From a checkpoint of a small image denoising autoencoder: 6200 steps.
Rows from block 2 of the encoder, named by matrix and row number. Rows with one number belong to one neuron. Each number is 500 + 40 x the weight over its row's rms, rounded and kept within 0 to 999. All counts start at 0. Numbers have three digits each. After the name is the row's rms in percent of the matrix's.
# fc1: MLP up (encoder.blocks.2.mlp.fc1.weight, 768x192), inputs 64-127
# fc2: MLP down (encoder.blocks.2.mlp.fc2.weight, 192x768, transposed), outputs 64-127
fc1.171 108:506494492486529551492534456440458546484498461454500487494531557515492530488442498428442509565513519439444482474482419488491482481502497535453446502536499475416516570528500553476496459476464559
fc2.171 116:495498438477523516495510512610535512508495513459516436504518454513485479476452488558487413480510463452500494497490437488502541478471483462523514547547493452511468459524458456464490495503511455
fc1.172 107:511508473540467501501462552462476512566463520530500522522551482506553477518529425488516490434473476449516420525482540452541561491515493485520481479557520486417509473456521518480464584531495521
fc2.172 102:488508532482508424483525512523581562526539582412526478520542470490389503445431448461493538508453519434500605468496505528500459492500530523492441551511501461434448502507508508502468451534497508
fc1.173 086:483508525529507445511461511488542531496517556616487468515578486523509496508508470520506504535468500518528553484515543599457498506450503530495532459520524642494484463510470503476503542452513476
fc2.173 076:520465492476490523488504539508464737455529538460489503506463530495603492478492472475522510495545468502498451536528549489357496506478495512525528401506477489368498487480494478495513517485501479
fc1.174 101:562511530517397446529475587443409511468576515545476535489534482519541495538560480515487491444500502483473495438504544474487521535559502593448471460525459532527522442533481506455491500501464533
fc2.174 100:508493501498511512502463501450531595518517429517484571468537469501385494420541465409479490441552481473510549466502522493528482438514505560512518513530498552457440555526510504490508454528520513
fc1.175 087:563479477549499477515490445461571529474442469543525509502472487514505505550427562507545533405499429528588430527429551487487423489531473522475574469515497476429486447576576545485502447481471532
fc2.175 090:472505491471534565484535580473457602435484436476501535517594498492485433412564490522538471543466541514511455496534553459507485603509502508508494456523477471459565553532450527451502605541484495
fc1.176 112:516458420518459455517477500517560538433588514587467454502462521515508538534515459509479492487483469512486495504533535577483503444518515568509466472478500575472531483500559462520516549425510467
fc2.176 098:532533512479520493516526480588575663498484447393522501515555487492517572483530512490490490479489488483497496520516493435422499547484483524504482486495505475376552544502530518530504503558483495
fc1.177 108:473509557494520580483524454584475525490568418539488452454473427519412458531505482508527544505448527462543436476454512510519420441469528488486473499521529449393600556531484513436481427526510564
fc2.177 113:498478470461496493500489473570501498525520466571476525494479456486489553502546487536486410442425489487462527500502507494498523562491494461475543471477511501437574412520501548459471516504510501
fc1.178 098:504608480517469449507452482529496468533536498508458509521559572535441486433562546541517561613516449483485533463525569484492500495487546539489528462499539489460544544484563490494515489504511460
fc2.178 101:512534451533498500526505492510479615459476439574457468509507499504507420432636522458476559448444471537454475474496500449437557457477499498491503420520503531474485439504413477519464486485512587
fc1.179 069:528551500491566505467488471492530562558494431511473498490497532503612453494439447479535595508454506529465507520533511524370548545502485507515621415544518533471538527493499492499492569525543482
fc2.179 077:529505540522479531472496500462492723533481500541494479508467516485595491513517476542549510545477491508547492492479514512379469505489504483504503386460519487368508515541486510499499484455499469
fc1.180 092:522482461527457478504555475427438523489524567529529493488481493485526532429564517552402536404447574468479476467516502476576470514436542517523443481431514449413507478436495533438523568522469470
fc2.180 094:493497482573528553516542467476502618509498547546475429504486506504505383467464522510508628498529492465469517493509492512520478488501493502522416515516486453465383460523419421558496476526498459
fc1.181 094:564514535421543529469463473600472539546424494566501480477498454460512533601506497458514427511480460451520523521478497493538523455504460493525511506441508494390553556458506484523513527479478495
fc2.181 100:522493512438514470456463585511479592510493490455508518538553531529455520484451504548498474452522496509538606543507544499452546435482487490496451469484509474438538428508462443460495504482479401
fc1.182 084:515537503510510491459470521446500544501489463411530513534504531486558494546449392468489568508496468488447467511519479517403448528518518499503478462472512475553554460466564517464521473484552570
fc2.182 074:568483505486478512521520550450431684497502455603497465493509508485560463503485493522517524570463466490516576480480535520370454534527494495485490384504501556366482506454523481511463524535524538
fc1.183 080:507427531527526500507411435503454572506509600576514534493579457495576455500485501558506478443493489553498513514491494494395526512523519472483519449507472511517460487498551525540493541518502450
fc2.183 077:565487482529511487482483486551503700515505468572509527491496526503562513532544495524509504439479500539480516484494487525386495437481498516507472439465482553379529524455475555523488483450499499
fc1.184 062:551560461473449540533416511456497498498535462530611491529538481470567504517493538526506531466543534469502517473481511508482405561461533504502545441571432611434496553563499512508477522525498500
fc2.184 075:527504537500488473513496490498533795509526547500473517491501513480531486515515532494500475480487483499504499465516550500352498509538505474494515419495516476389488527482489491480485475519515492
fc1.185 111:524538436493531500519551471523489536418574462487506420520486433576481475513453492512551448520458446485467488506497457533466527535564457574451459471481441526447548465519502499464548482458530509
fc2.185 090:535474496501494456509518511490501734542453480524513515507495526465546489493469479500503495491547477476509495500506486491397478505499495547492485442464514511344463562525497499522506479519481507
fc1.186 107:452538522521450512508510566455466477455455440534478445501619487493433488461477488481468493509477507532478537496513535534542514460495532516472480460495515533489546545543495458475454450509441531
fc2.186 094:514502486522502483503511511565536715440483489467504494488547480529554446482476486441490490498478483524458461530502466451454458511486496507499502464536507461382483469503434451576483515443536519
fc1.187 088:577444573486569534495529466515571566479445521531521562474473446520490511498518535557559479463489530497475462477467517498489471493467575466489534476557565489418505574498561564541438491529436512
fc2.187 080:514514495471516525488448534490483801509524507478462528510486494497472495532493548504507506533507497490494510503470495524376471526486505539496523448507500486381486553480502535495480512515481485
fc1.188 110:444534443502488516515510579546507529498461415486495523467518461522590453385526485451500503493548559565461477516507535438486580570520435521469523494504459508457488527484520490421530496573534425
fc2.188 112:491511476534478492502533476432450497515513684443510478515444505494432465519436527532517483474487502517511494502515489609501481467486521473523556507539479482493507435502441484484512463512552510
fc1.189 104:485480513526504531495492544509425536514497531562508539468502381499554423502431489554552487561595493544473534491478479489454459494486499536482510517542506546485566553534491495439539529520507505
fc2.189 117:477481446459501466496493515467526446466510539494473512476494521461422561576495521521510493534448526541499471491514462609520468513508490465490562492517515515509577516484538481473509472521511417
fc1.190 075:495489514455575468487564541509492549543600473490485464486467451541457490540493480535461579547505509573463449491518535481457600485486542479500486464523522502509528518539452552458443473443515509
fc2.190 076:519485497488479466500522556519445762528483523473469512485512472512615500482502482470453514489469482531501490495488513542366518510511499515490487447505502460414510481509470488504503514516516505
fc1.191 109:457502523461498538503537515510482548453498554565497515493556477499554509459524545517509483538512500488497539504510491481454459499479503479499558506564489622459364505443473518454518516463508480
fc2.191 119:481507457469477500482498500472478483496507456475499448512481484525466487546456573527531515532469511518508664504517452582523539451495504491483545501509518536508446597526431514442509464504521390